{"model": "contrastive image-text model", "crop_scale_min": 1, "warmup_steps": 310}
Rows from block 3 of the text encoder, named by matrix and row number. Rows with one number belong to one attention dimension. Each number is 128 + 32 x the weight over its row's rms, rounded and kept within 0 to 255. All counts start at 0. Numbers have three digits each. After the name is the row's rms in percent of the matrix's.
# v: attention query, key and value (stacked) (text_encoder.blocks.3.attn.qkv.weight, 768x256, the v third), inputs 128-255
# proj: attention output (text_encoder.blocks.3.attn.proj.weight, 256x256, transposed), outputs 128-255
v.58 096:115132096078124136147074175168134126132127133162184177121170139138148151105142175140131122153186062117138185109091187119139143144154084078128148161117151074139105084141137074141099130096118050069103137103095069118133194096110167185144133166070157143146146138110151100115110082133146097094220185144138072156060079161168110111139155153134106147146117125112082103122160110165170124101101
v.59 096:117119125147103119170120098161097092128122161156142165120123083148116132116146173159167088182187061108148130129184160131117120115152187128148129134120139135123166124152122149098122112138143162117130153099133121129148088160110193079090084218111138117165071142090171128090141129124181128121108110079138087110110165111150115139111127139084150127161125146067126098210114180172127120143130
v.60 085:191068131108093167135134138092080074142115170139109117110151107182225124089152110080140113119161116130110185178175137092141123101090161160156110099065143172130108120103136091120175163161141121144154142139102124167198089138072136116144131118163140105194128216121189107152077140080144156156123073147143103140156124080194130129106078122072140127129192127133109125139145176165139140086139
v.61 089:094081128140161120124137136144101136173131125138072135087162160126090107113127139154127120109189139222110147152125150136158090145143119129140122160145130116105150122112165076120070168116146123123115196125150158072108088163141140167119099147159084081104146141168081168124119096070079129139190105083147126165178127188066188110131115116115147155104074129146160115159148134089132103139091
v.62 089:147111200171165137170133066141118087112110158150114115108108104154173124158164141108118112109080095136098116125176120084121072157200131144131114113145131136145133076117167096107175123033102125131084127143153144155145148145163094090079086128169114064129097176159115106136076114128076145123115081150175140072199177162153154121068113126112035160063128073134143111178160149131105162070131
v.63 087:140116152100077138095090122149092102173101173054120139126135185114181169100084155114149097144154175134112126163094098161115163181142154106139156100131125141160113106120149146156145171193150185108139065042122159065145147142103147166097119147125153149147133128138111143140106132105129121188195118127123026158146201151135128116181059137091161091093134109111111153115113162180126100136128
v.64 118:096116139143054121119124129105124178144141111141095079132073197127152189135128126125095143170092173094127144103191117054126178117102147117131084137092136135190138127120071153132057106167064078154111166108148108096041108171132167146107173103123120118134191116181130092097116144144106077118169141165108141131108121169156135098093125073181109088109107105112119076179059150129092104136116
v.65 104:118135152088129116068134123097129137158112165132087149121088074133113134197110070083151137141120141050166197048099107128233052100103150123117136105176099169176122129119143142136159166069127090120082139086144147145142129144127149101159125081109082097079144088137086123098104152135164121157126154153108108152169046094151119145196129070096106148109125121135170124174128101137098157134208
v.66 105:148142133146123091163070125139118095152127121120149135096219101191145116133082111148126167149087162123189130083110150057100150158094075128143165113134143124147063048104175095136121105127160063115104137137130185098094130144113143115116079113141097132103161136097095090128138156150192133167136111132122154110111143153104145087207073076122174127120185119079120124194126080071063182093120
v.67 103:171104163117127160096126122154156169099081137127114169061151179111144139086135168094139082097150096094101139169132103087105170165081120106151096091085170091131115073118126103122088103142179083125126117105133104114147133159161139169097211152142158104186177117079120119078151116164151164129081132128158143188154086102210139115162085088116173149171137124095143120153166146080121097108138
v.68 105:131103153085102151081089165134055121130085172091138165156171162093134110109084158155141143098137090101132106106127105128154110122161163062133082113077117095137133148126115093149103136117153128108135116129068157089100141137141146183153153109110158129210198182129146084137125181159208182122097122194116140134171137102209174097178151064073168142167204154152193140141097144120151156066151
v.69 099:120185062158081140209075113127135102114101162182107121094099174146104138149117113100116097163150127164092094073099077092106156163112098105114128102104089101126140090112165077106115158217131155145090141075124163103169098107166192113113160155128104121092075111102127144111075131139105079174176103160166119108144143120128100142158153092144166145126152140113131085060081144095194099113145
v.70 098:078115174102156159127126117142087102184079126200180191061138146114119092132091032180101114132142139131119133140165153089132149131112162146164134147156117111040070131136153148182095092139161120103113073136153123124094133133232155093083111147135129172102167168163149056091114119136198159139091095115127143131175154106168096115152124103109142147151164145155102122146153109045157173088145
v.71 104:123148088167075080106116073137183101195075112143122084138141163124138144141130113157119109103100118134100124187121102087092156094153107137102109114072124120165118105113115164173094101151125095148128082073159127109084109171138129128172192128108168123119120127159098191136115103140124139124189114178094108163073143127166105158139080091125132129098235157142164105098124144129143106134116
v.72 099:145152161163129184134111126155152160170144139109108122192191084118131096170092155113116147115110094094138117047175158113086090113058071117127181080105165094133120127116085069153100116087121100147118166169077144124116083123152098206148106127119157058112173125140136142093137185124175135148077138149148180119139116153101174177138158132114104145109131142109124147255099071106119077116113
v.73 123:150137170156124145122168128133148127112123141185149174111093105134196099151090061131104060125113129083130195157145102120156079197194141108166096143174116174133094139158101112092122158123172152116035126101193108111139212116186090095093084123192123137091144132118097149136135115130132120181133075077082101158182106118182124100145063121095158097119146107111099150118152126116181156130155
v.74 104:167127171157066167120100099156104144176099130166107074119138177145183073148170131165120119121135186153146116092121159083136088085115067108153128148191145094089197189146159099129114113125149093078212118120122171154174114116114166185134178158084079117081075129138168153074113101171102141142161125154154104102148135081129095149125131124188091131146155111134124079110079119129085124154149
v.75 103:108165121148131101147126166150111164121098101147180132132103106141146127088098107122087163170103160150091179104190143080147132165112130136229135117107140185152108126113132206132139118179148120080110129088107145144142145095223138113115151131152085159125083137138093155102093146110112062182160115115078132104136089189104108132133103114173169123121051080147069075146123105092096149115140
v.76 103:150081159134157127048129140108120149126115196149123166107151110112129138096112165149128187085124142157132119155138123138151098140135144115114092160117127058094082067085149115140097089108103161122141149137086143146124127159106137145104101112106128096155205143153186062098181081155195148152147184140140131112162098126135149095131118058035124211123153146122142168199156102120110156076169
v.77 094:152148113103120114099142111121168135119104117142139142160114140087150155158113146117143117186103116155137095181059066122199150122054116109158124111175153140081095134091173176118126091051165167115115102110126107144174099165099110141103097135094151168061139168109137066186098132159137125104085099149101153171146134109125099159140129176121154154139095195159136171102130126168122103128096
v.78 103:141148127115134164093084173127164100099126149140143164108080182101159158158122094137142121144187149133129128102117138121168140198139177082143110114143078102133157163129160130140117092111085159144139074111158147103061117151166089098104223129142033163135143130113144098120110119089112117129155161125089162101158121180121095117129103178116152101133100142130128141192120153089125165089101
v.79 099:134153134146115107119136112101130132081170072142143133197134042114131123123106170121126161119112099136163163161126090199126159111147158125091207163138189126145156081127190135123130124133119091123115159190107143141185183190048074145090074086108144147132118151147090137179178105107145100110092167119128122135141142155058129156180133158168143044126131135087153114082091146149146069131201
v.80 111:118158096128122107136139128065102093156089125086082133067086136146160144096100081151128168176104123204131098055134123075112129098150073157099093138113140147124075160110154164137147106133078088117123136092107107094147096059124175102140186178117099066119162126145204131080090105149114191143175136200150098133133078141165175175128167093137138140173141111175170141137127120087083125076088
v.81 113:163159030109192143112117142137206157149127152082151116144166175091064077129104168125087106095135133125092103140130111095074182140132124070090128092093099115173121118129114128143140145192105108136142138153193091046081151114181170165180160109117095099165156146130100158149135161110102127170164151147166090131131132146136176044162108108130114126063117103159173175106089175089176119138118
v.82 104:072186133098147162143167084102086092165095120125149147105164110142128086109071118133111164123105146092148110073176155176118105148139116089120172111091057097175149136123052147152070127160150064128155073158106127160091157138174132099175108108134186129139221143084109157120107123126185174101138091038122226102180135151149193136097087099148152104135180125143174117122115142133190125098165
v.83 094:091194103135117142109185109165140145178128139072204094060129096083142109070130123164171110109083132155097182077142163138117122165151164099148158139146153081095094142140121147167160104129146106112038107134113123117116173146176105154156092101157148142127172070140102165116124122143179217099127132091141193160172159148144144156133100108087140175160191170168126165125161193089208139130135
v.84 117:143190114133147129172111024094170184131157121142104106149134144196130098168092100182107150140117159109110150103202116100092138075134101138114170146156115142117121206174010141178103128139110156129145177099118107197053076120163147124110148115125109169090169090140173105076079149104163079115173142113103091113146186125102122107079143101154071109075150146137128125168122131132094115174131
v.85 118:184137103164114131087105172175190155109106159134134083169168148133108136152110116134146129142133110172134085093129135125127117077140152146124111131089142125074113093149106117109124096071111069109158154091122173056115094223118115194117146121114179163106110120117193132127142099175122146107134166140121120090044105099084135099130151118122109192107193157091151113142146136152098073138091
v.86 112:131083129081084179117160080199101120123184099137141113155151153144139162133119116131115098123137115127120161060145198147161128080156153095158136144140149118092156147116059154121084103114098099130143117119068123167113129171149143124113124161119163136112154159118153159100113124144097180076119177154090157124059159141141055176097137154105113141118189086101138095156089105152120103128153
v.87 108:135132151151099132103114094174149156040169078149206158176073115158185149145108119142126107123139124119175159132164126122127139070094096123142140154135120166102144157154109106103099100103180097145158135125146147140150167135115189052083074121081115171081125125116097094201178101091055066118118135135126121130102105120083130152110110151136123142158154149082064119076131071165083102111135
v.88 116:076101154157112113125110177064090123084137170204146138146116149106160169059158144039139159131175079209098102172135095117108169139112127131079148165134159107132126140102172143064124139169105092102157097153208154123189141170063130088087087118113106161112094090110128144171136103067119101103110078118178136120167118124090137134137162137138202073191098138083109103079171184143159106102170
v.89 119:104133165137162151175173136090093119157206150057116157083138142120163147188135101113143107153189119102154164133149158156123178137141118102140165160152169115196141156122157157158140139150145152153113155145119080146046059106127081091117122065119095119150124091168109107193108106096138077144116128072163126084184106132132093094075114115163159084077078155099126178135098135132086156103114
v.90 082:121164131182134099138104100168134154097099171088102127214160072162156090149175111144142126094166074160108158129130119142115126134111099131124114112209157131050109134130197070137153074132103160191139187085077141099109121100143117101104112186138114124159097072096139121125142113118157139125150132139182143093114141130075117076065065181110107130125133092133121110124165112062149072149145
v.91 109:127103099120127105115097176096131098088069168143171145073147163109124171114136163095161160126115118130137130160130059110100156176128141073080099128106112147153167095084130150084136130127092164112152101149191171080123148095121183145124116141100069136176131118085165102132191136090153099114132166138137167167162105131126128107123112121163194133126071140093098179139143134104097162118118
v.92 098:142125085084151169178122055160144146091097106116112077154121081132149155157149102119102176151193123101126177164115148111119084117097123141135144145106075093126159131170087054185121100153107169123146108151080074176154087138072095099129199086205146161153066122137177160088110074133080098124089146161118169159143155099086114137123166216183120067056118139165100125134083105133138099168133
v.93 094:149109150140185115121149120130097165134085115146059124188133152102090145139151139128100150124152055162118135097130153150112049123169123134111101110095175138076059150165153084141130119088137137103132130167118160172143169142105081172141110092132171134141116122159221108091092163115075110128146132133183133098118135149097122161134204175124106082201112085116117198121107147120136124131142
v.94 125:156093138138156087135139166174172109139061118157103133102163135104062105109107194118129101070081141150160127139112131158127141132100119134147108066070165169167087044092179083102125143094179116096082086112112148166110143152184105150159099140174189093142177172078105128071162147143199140098076113151096123117084155101111139167174152147122133160181165123148108091175161078142115125093102
v.95 103:107109123134083092092045140127118099063147133164232146103093158105107163091166158095138119118089131153104097168108146094119159075125119124078131120107041087194127105106127134130104101145067089179197101084141153116091183176124162133145182114151132179164102062101088099095141139077151118107160178106099106117118085131132135101126129122096171088097098195108126087084117133135114110110134
v.96 101:101125192142121110095130110044082128104171123100127109106092135135127130174142098164147123127164137129135159124165110165148088152120112113171127174144121065100149178188126108101119163090090164161094141125152189104141132123160157137041140090212076122093078083121122130154105122094163164142167094094116085189168114121132138164091103172097104131146145102161097113142141197143152164121142
v.97 111:171059113149102144100164099130075121139124076106133132165126127165110129098126153104107083120119127114075110138128143055147133065184197155158164157137121077097098139125111116101128074172104136140096124142124127122068103143116130090141135101119134108082155181157105125148123082060103161108128137176201102157195142089199160134159128128139166159148173098145153090115111149134155142085125
v.98 097:088136121064128121165046190163092154081140183095031106148183161119070150152121172158101153095124163084131143144176097158110164143081075115119131103084169135154150139122082098126143114100155171147182121111081165146177117119135131202127148129087122101142112099102102080098092165162195146168198148120130144171115079165050123077133116150105146080073143112074131123199062171166112117191097
v.99 125:101130156146202108107143144097168132098096154114122137079106128090103109143168118137120178079126083143116138092098128172063104148076081168098109102088095165190177106141121113150136150161118087090145150125143136127188143104129135175143170161136165147134096136138111098191148128116105134112172154098096143142061121088131171052065133148092095133106139125078087120144155195158118093146143
v.100 098:128076172120126169158117110174086102128078128074161164121105130098153118128107122132130141185113106165126143150107195133127157100112123147052138119131199084091157151158129110107125104115161126144112119087105144111166172131102122145134141117100185039157107085062107114139159126099140143136119133153211061143138152121127175091066167123092134092113156101143143091079136177212162102125127
v.101 116:120170197112137154079112092130085139113175155106095114114094146165066160127151143134083216139134115162092071147148110116099141138102103138149096101083122092108189077132107072144162135148116125102157190101169166198179131096111129174123112147141154083167094133099128108171150170189136113122116103158121125102078105148098170142114161064106121159113127145104099097119138164168105075140135
v.102 115:087129164121109075157059126115094112059170158121137121093153130142147064130135175111147174142145111173144174209190135188087125138142082112095124087163129121075159131153129084111113205118185084101148118156125128159145151107104134159100067142166157124171012095102113171200150189132130166143101115084113156089147129170136170133072130101102162144187101081116103157092187110128135120113115
v.103 089:146132103135097131158156135132049110056165114121147146124126122126146113092152119190114134103117125171112150122123171097180082156079125070207134115133170115173110103071140108147142169108084133140095096085090165131094113145134094114128115135205131184180080127099150110127122084150059203111141142096078158077116112088100098127127113150165175149166120117188107153053169081109135153127131
v.104 127:067114200160111149117119115127160070084139141112154113098160139119143137121157177134065167173088108134162156175162140178135141205166086172124096144160149095064089098154154142120109134071106103112105173130138119128112139131125133166095124148141113110091068116099160183200100127099144150102190120084162124131153108192129176131105155105080154091188117066198084081098169180149140116121165
v.105 101:154168138143077099158138107124121110090144102119077098110073105083164127092147099091163107139158079147129164165162201183104192146085122097087121130139123141125159127193167099116111177167155142132108117073071169059136083103116119079104078137146131098111101169122107111110126104186154172170117081098158095165119090085116104151111138135108107104121146158152121149072143111218172135058124
v.106 102:077115090102121141134164176131090148200099087136053135117156153101112115163092138101129117115136165117158132103098071110141151136084161110108149126069138144218187167138099099124068145071118138148166075139145127109125098122194129144120147132145113129112128144165134123080137113169153131126185153160119154117112187114157081124144105164120151128103126175150127123115080135105074117093100
v.107 086:127177158149141115156133085094180095158174105160180149159133114090170168113097131112076205188091137165143164058146181157116169137180140123132082101167115096057019141147172144160123092095108134091089132175098121182131092165115108057118090128112105176085125076136133146129112111119133168204108086125160127089165140185104120077122116126095176107194106077192088174091114131084120130105110
v.108 107:083108117111136116099161125155087103136109169118154101131109173123107159187128163091121072090136166200171135162158124113105170141098126174113169128052098130158149128131103125106115161165161057204168084150087150104159101156089153143153130149118131112118102113160128089151144163139149150163173157164125146141178109115213134108106149111090108086090127093128135119094185138138121139115148
v.109 092:130155085138119121114117131135139138094066121140153078132216122106183171084144170142118124139093108142112150151093156096117158152138119089098172097148145149127127105081169147104072147089126085148092118186188144044099146098149126110075126159166077127128135103096142142162149140205145114123163074126112143126151128135148128140175123120147099199070116200117136116129155096110158114043131
v.110 101:109091138116175172127137135123125137150157127133129205118134131137119089175168074185117142172139161094138126064081145166153155160129134094155124137117180115148103140119095104148159123069102168136134145119149119162129109143159124128169146046119141121121119109129164113089126116167119066157115138108089119038137084064064074143092118173156141153069059159161138123167073128068036142175169
proj.58 103:131182100058126229082173090164124101129152091180107098114134055120143096167157163168068149105130132116151062137112142144153117161180073152124117107122102146091155159124119120143108085173124137139107149148098154125135129096136146116131118124121111151152180123157104131135119091114164179120083094169119104124173137154079135146126088120128096077147190168134119110049136084091129099135152
proj.59 101:141199180115150124121130203101109131091124152121143073153104157141150159158138099135110087165130101137153181109156135151072106125085090186151086124182108180164133159131126147168103119139142142192132093078159105187150123144096056067087133151128119129085156140174116121089127185097047122109155104110082135177098145128118127102141118131147113165163154157158140103104117143135100116134122
proj.60 082:153149176159118088084060123106102131157151131105136096139071075127141161136095110131130120174136143160130161132104155141070106101153143158106111132149076154120103128070111125121110138100145157165146147127115133131157076121120089106129118150195158108155142139150124167158149167107075101029120045117153152168151149082131164109129075123173118131147098140115097108128082080115158126153140
proj.61 097:140189130117119139135084147087083141123111145181178120151124121134077104150136129132128136154127113086129115118147103138163108131139103167152176168137112198132147052098147143145118080168105121074138099062153058138122145108104087109080151140120140174098164149135153115132126112081122080135154107077207098042077181127182113137067121182117077201119204076130108123066118086135142179212141
proj.62 087:146132155187139109117138089141121136161082123089181128110144127109127095106153138157117151120114181146087157069239147162078119125102153140129108088139128129144121139090085169145109101190117148166116096041111126152147131146130177131105167122163133123110147115126085156088117132159104052151125119112180134118134189151136128203133046062168109140176093116192112114176128109086138106108143
proj.63 090:095079104132150128093088125141149203126153075122166103156140132139089119120089152125194207137178150089128149142175155174094123052140155094132133092122136112081137138103085185142148172122168131079151122146153098089081007137137092135142160070159152142107180113124140129126126113121144119148156087129174124113127175143095168149121103127130094201158149114156061111111145122081160153126177
proj.64 112:179127080130175107147187171109067124177105128188107137137092095114140090059117133130142122097136106106146093154089156146105107086078101131156136068110070064125103092103167131100157149122131216088103074145124133104105170099153128159084118094119159158169099115121110139139172094126156099083103117110169058150172157083140071148092133134144138104110160134162198083143140063127147127089145
proj.65 117:125076080166137096194118139106109189153169143107103108120133130173090090125128166128190066041117164167152105126125098155165145165119102132139173070134136088137076106125095130161160195164164175166132101176150137139155108144100093091155141123092113178104116124112152124190148079064096120060046122100113145123083139122113121121022111134099134174148120157160203072069100173085115164109112
proj.66 104:111189138110190143109062107087176105147149085165067100143097140080118065132110135125076091091088123146073146162102121200127153111132191106124117122135105121099138097081141171128157125081145147159139088163119129144152126168129092206063081128085164133109138162126189151118122151148169110075112175088107084150124164072099121113092129066158149146150125197169157115174125105127182114134131
proj.67 100:075208121118155105092127113104118106140157170129134089129081100141151148096142155119075131162108191121123122161097063166121066150117154161084147110092118119084071124124122120123171139114136156150124099118146176069166122084136119089098073108094098110109118131175112188125100207076185103101120189195101163124168098153138151135200097116106067120123138144163162134167121111134119139107109
proj.68 098:102101124119161179103173098061182209214140144158135121125099109105074131146140135155107117082079182140074114125118115145128085121144144117154134108065121123091101101149172115093168110114170154139152134130159164079184139100127182124114072144120126102133157154149138117131090145122186161112101132132125175117153143150073112174137133087181113147137116111173120133187113103083142130113115
proj.69 106:122178100130154131144123080159142091138102096099083178150110127124216132114114068120143145131184132085142190177144137113105152127092137177108080122072134129126178110107052064174105127099176097115096107110131178114082103135132114127035136101142146104067158126148107143078179130133131154122151157122111126153160091160157136126164072153139117090112120165087158171200151110160040116137125
proj.70 097:102165132119126144118182120069189118131157130131049109140117133150143146073122145091121139116094135137000116114131079117158107115088137055138148120092111082179152090139121139114152131062130129126127153194110118044147151105126116157155115113078147128150153184120106162120107154133144080114178133169121099139116135109100076126119155099152145133162158143142157179129145170152142102147098
proj.71 105:122154102105133118106145127142082149111119152168135159093117137101151048131104116089139093131135111085106115115152167143127125115078155101132149123130069097080144123112165090101137104057195098081094156089059142158126157115079160156109109099131105118090089092090174123055187120159179138100056141075171135154173145136137179106147182121113145153156094154170089143146131147147121139099139
proj.72 104:131148155126157169148165127141148106119137120188112130126081119154070077138157171125083143128131142116095110155142083167139143113110120108084105131120154155115127079186100140136123108156144133150155072136171164084152089111109146112075148083122091198159157149146152085121108170121171158079112173154126082158109124082139060105139088115163159096168135099089129160186205119133107133180105
proj.73 131:109167159116171156116111108123128117098141187105115113121159105134111120105169130118095125137126122169101120126105078158155124143068126138074179097174119079104122100057137163138156104111088158120121126128083201111127147140101099183123141190079110192112056187135124181114096138052143106159201099107116132108091128099099092155119147116104102138132212143110127115096168179176131122148122
proj.74 100:140199102142150114155084187132126119138097142122131104127160126131134110140107121073155140163172111060157109163218150113161205089136168151127059139099159121215133126129087114155141146132062129168054139116121061176099074094114118183090092123185134110147161133128116119128143089069199145126071157139108127160160130171218073109149112111131139097138086183134135135138138131121123087178131
proj.75 097:086130105129175049155142097117099086144133115155041133112142097181122155140117119146157096123145096120089119159072101127114152176078120141139101101125108101155143145107146126160110141136092126125118139187170129112115136160107146123128158132169138130113136089052105113150154138119142108101149137092140125135106052093108113090109084128132195116128146126087143134098117157178131144173136
proj.76 095:054107139143032189168097181088178146106141107090101112142143100109112147129142109133125133144076210126083076157101117096149116153143124099146124104081120149128122115170101105132117166137100099124153070198124172113110138097182110134118128144110158100187123159158095107122087098101148114077118073183095166102125133176128120137187165090174152099093148163136134114118133114080167134094139
proj.77 101:129090130068165121124168164113143141092109072114174083064145106128194102102091104181108113130103110142170090071125161121054075169120127085144183139140125165093106106116116142115134195140081141087160138130129149133104189130131129122199155156129136125110095134098132138142170133160078049187120118130152161157106087081126145203127159173148098188156176086161095149107111109145116129116095
proj.78 106:172115090126122091104222141114152152151118143116111133125130088122155184087092146151151129119108090133103114150097163138114071112105091126141145100145070097162130057084179158082080125109156168123122129160147102089079127189180090184164087083122197181114113165131149210158120136120116056136178104137134161144119152083100089156107119113187116099070181088129146156068085107161144118122146
proj.79 087:179092171107115133133059144118170044124124090112152091094156164119096163095117134102124122130147131186201117091119195100104116109141148156168083139145142216118123124173096051080114159112160145134138171109119112189155096142098135076126169125180178081149135122109095056133108122154069150089139130173160106110073126139137189129144139103104154181148117054150076153146082068088133169128077
proj.80 116:100126147159119166110161127122095156128094161172075221149130121104145068128160159140061045066190166033094105175136093161115090140112165113149138098103113075100198107097167105112065114165142105104125117150110158040186125140174162143103092109057137112107097145052152104114172136122147093103114099083120131160195110135170111096155120145155157126146161137127103111150142096122113113161167
proj.81 106:134120104150095145065162079106104172135084112121140169140079136142115113181146130140207109104089150097132127184153164171158105153143162167110165062113136094117171147110149128078139090073152166178100135099138137118094135122136101082110140049143133148187119111182146158078127190157183166077131152081178164146192115144104143119173118092098096100069121135122139139120120082174128124098113
proj.82 098:126086167111117159114133150158161115129150137106147128166123128087131059123138167144120138120088071156036145116094121145122095072138135111119169116177129123087101074136171132071155077093206142101170145098199048076142127132078146123118110098116190167068156112117158154155115178130159131142110152149098099135091146098061126118139215103100150140165131144178109122124088137117140122145096
proj.83 086:057156186130099161178166127118103096122112153110146163100095167136164157171160139092069151170143081099090162074087080072093118091108124080111193141126122105097156097153142122147121069100094121105176133102144145118147093124139174181170095171118135142051147188116187140173106143140123111153151130115092125133093084138144151141176106140146134154176193122175107122107157161113115149103090
proj.84 119:137100094136183151095118173179059111089098174141093116130117110171121051118105184128181115156159089175061064189133139176170116103129105123126089065154087135140089117149157141142198090117199146177118123154143125127140097146111137148097140120096088168208133103136129158154161112112171100087094123086158067127099154142172056116097105110130188087154124148129163089122124154143157116122165
proj.85 103:142143148121102116079085119114089150130079181141121117111096114107158070151143173157127154131136159090169116198126078138114153085098173124111082156130099101129133099183119101130147154115157100173134116141076152141131144044156150135132175130097077073160145106133137128089180044137160115099075098117119102136195154155204131106165140086100107149129108149129170142161099146125135155063188
proj.86 102:124161169121151141073114182043114075107037195150133043087100115105120116100120196094133164153157066095136091135129087089147130098080144105119104217152115124137138110160153118121156091111122148113145102127156130153149129121111133167125136123139095095122100152121125153157132114110125132134104143157157072107137133129174141146123078136130156150199121115080100127090106171102141180103080
proj.87 106:101113103092165130121080122129139083089145082183128092082148108156098114104158130121100148152136073142088094151086160134124131106172125123124119130183113146160108117107129080140198162164147118103133165110084156184196125122049104159113138154208097111142080134160074081153143133117191184098124109141144077105062155129155120102117139072054168137116129170099152115141130096186134156179181
proj.88 124:140056141152083141140106131116116059123118059119131146196123120100146185080128090199086183140112173090112189175063143063087083196151138181159097167134174133150150114118127102093106180135079144094120161133104117135141176127199113171111148158132202094135125111182131134138081112128098129156136124139102166111127155089166165154162106143109093093077159118170130130148120035113135120088132
proj.89 113:173094114133195092126147126148174111153203064152103135116114111157109152094114123102124133088140140150089134063076171139087125131091114138135099067130097156160075115126183136152134122116160183122189127114152101135148106168123150144151078140125174159141167121116151183195145126171111103102126147120161110144055181080104107131052159172175108077151137129186121088169088075099153115151137
proj.90 084:110164140154175094125063072189098122123134142130109126150124137137161168117142136164076156219145114163103131154138126148119173100123106141111086121079146114165132152189046094153123143148105067140137141172134110137155077172127125139056141144166134131125118146138124113089100147137095155138237139186113129163163114177180130125164101155146151113103133136052104125143182162206114150150133
proj.91 113:152093153142154146149142109144098180160081080115115138153117124124117169109147129182114109196109132097114108121095083153136040184151147142114107085113136093066106102081132153042115154153153214178099172134171074116135149138210084113131099065121159114141145130154125151110084123107110087164139059130093174127107164123128123120137136061129063082079170144172156159127121104128151139095154
proj.92 091:181174105155153154096126170150162181122094156119143125058090157166183104131087146088167127144148132125197134106194158187121137119130082151111152087137096187141126143108156155107122154162164130115141145060171092122120069163123103117129137097144121138116129159162105076128171158088086124151107120127169147111134127152157106180102162133130120147154090077146125158120177121123122166205136
proj.93 096:100120185118085175110083166152106142118101159121229119095144158166071155139189169141087108101085123044171121176128133102132142148084140139115104142187187152111198128175136157116088133158122179135071147054163107087159115124136123122157155103125134111145116170158071054175071104133121177117132099157143183091117132157172131115132117109163148133159156111088106122142137052130120129153082
proj.94 127:078147190068110126137102146112113107108124104087181063078169145167125136168160157149095113151088131117154126146141065117157159141152128118134150153135146154087140123198129170148150126094123067128105118160142133137111176101105164104156144106086110079132124136105094088105055141184134159088101157121138191127129076130067158121159145101142185142142094129064123177153108147118113105089042
proj.95 106:133067054171094105160186111097098148144099134162097109168105127159153163108063099084171135152141176162104097121116154125150107150137133148155157141089143058114155092123141070079153138131159122104116127194137119135123135099125151109103126069156141113191160083117130137150163090112150167097097095169167132141135166109135136153113108072102098161127143125186198118118089100099189157053162
proj.96 115:155189069199152135175091124194105119122109060078122064081158156110142105142113077116230124144106180215120161109093094159088077128107020121106147161169129153098128092121091101149158126098156164092150179128174132108149144186097140107139183146161146059133113111106146141105126075127181101159113101094100182181169125155088103064121082164165063090089065127142139113131132134150129131113105
proj.97 109:113162161140106097183084098116189079109144175143134127120116113098116094091124117112132165157130070118061194103165110128177137096159175178123181100105154087106182149109152097137081121143110159124165107102064157184143106155096135149144154169125061091134117137117143101138099120164177110163143143147105145162139132155098109134139128162126093085073120117095134151181153138129169112156180
proj.98 099:140132126134137120122143099091182123179110122175099148128171124094089153185123119175165109089157158142153061120072184169180124181123145147159078121165101163158144127166143077147177127121124090035132106131148165119151154153157106085129094126149090159132100147080131178124168168099116161101127173126159128067121181065137139146088151087137121102193135134157138155094065136075055151103107
proj.99 121:184151101149110072103101118110096133156136139131145151119139099152109140158082097180145083174076119148155132155065121124116116173137062135123148138161107144157063115129133113174180149131108127131135171145154103132140151168173082082121123092141153178127119110130115134096078110130153105069092093111089127152085074109099159093172084066172152130150163109119132113109155076147163170073141
proj.100 101:160181104099139120161160093073184160103180098127155121058088103083156122087103118113149167076070080128127107130204159175135136147117161108176139121078127173157084172129119098127073094138112136145098139108187102154143104129108128108136141155126124148040162113115079094120110125162151087108098163096073153151143135152139108125216052089099105143143133096145149175119114140161154159189139
proj.101 112:149144129115105085106110141092174162122128176140083148121165107128132125131138095135148080106105145140192142136072122120148133187113119185105151115174153139171062134142159089137110137125179121091105134131078150188140135152129128150112114089118131181143119090138150116123095178118145108127076145123132156099081138085114129134187082078078208105183116070105130161117155034098146167187160
proj.102 114:141064169176143129098216149131135171116128115167133094172099139093134139149090126108131113049114111113129092115109118110121093148081102109159120117078120215158101124080161113136136132150147103111088163114133142142125151129064084125144151155177220155149179132072126113123148087124139133177129135093173131157125177109121140132107080131143194151091115077135146095116097072125152101141085
proj.103 077:100094153185088128138181135142127107132113082147056133169069142150161103091122123149162110056079185128142176119130118118073164099143107124132102082077148224104180145145135165173093203155118055119111116161161128161141103115107135163091111111176106106151137167095090142130137097097119093107122125140126159123170153133168159123127142061135105134104119178120133140175082160141152135104127
proj.104 124:161113122127127122161087186095148119101109141097139120126102147084128105168148079101143130123097140141074130131138137167102095146104089110192149141135191198150125168074106153126177114130179150108116138117135090120101160114114066111112137124162203144105126075133137115122150119104169115188068127049156098175104168091132074128136084115090143118044122097135119095137134133129141173194086
proj.105 105:162133093093127140197112090133141126139147069045167101128112163148122079107080093094171134047093183137162073169120110129158125111109090074140139125097104167118138178116117141163105122151183122133097150166182121103154140131127158108121156116163124151125170109115057123119141126129128107157116151060092186162126117135112122078148067156156136135134090169145165151113106153128180152145169
proj.106 101:116166119147127134152134104130142111131126103083172142117157158127171151136122096081155160224121074119118114100112132165155141088163116136101129140146093102150107081147182115090144122152078158117065155121078194143169126134101198077178118107086032102092137117115094110142116160102096126104136122152159137091112109131141095130123191113166044151174163136134112137154143174156110155164076
proj.107 079:124061122042113206161143162155143087101140099113145099122081151108121143141151146128152059123167094117100162093123126137129088051174126130165139112079114166100164125141133205091198142105191133119181126098129138091128145113123135147185164160118181072146095150134120132090093107140114128164158089104133140155108090146145078172108191153106112181087142151084130096139178148190136159149102
proj.108 108:172076113181098111142152121155152071124190132120166090140165046126101120105086121170121137177111099129127128101107156164126050079163084062185160112139082162135110133107156109145155134194095162098074136160154140101151100141114075133128169195156120136086200167137102177132134151149132151121153160165132093069110182098116103100163051103167159114172185189077152151160162135141157165130110
proj.109 105:093041116184123135134135196134128170162151081106098151185087141214145106160140177064069135110114091111130117169152138050122149137150150107120141135099143119142183118128108170112164094100129180128073109110067152174088107111075102144142172119134147124120103153117123099159162059063073130162120127110194119143098150175155104183073120140141193176114116117133128057173145161047127161157070
proj.110 101:097205141081140154145124126137137114141074153162142158103135143130198164166138119134150119113091151096090135091146127167114138147119160207098090114210117060099108142183116154109110100145104078129174118135140116095114122110139177111112109147123096107132076079127107100099157147129101132084154113150103135095129076186137125111137148083132083137147140106166090114129111127149094110083068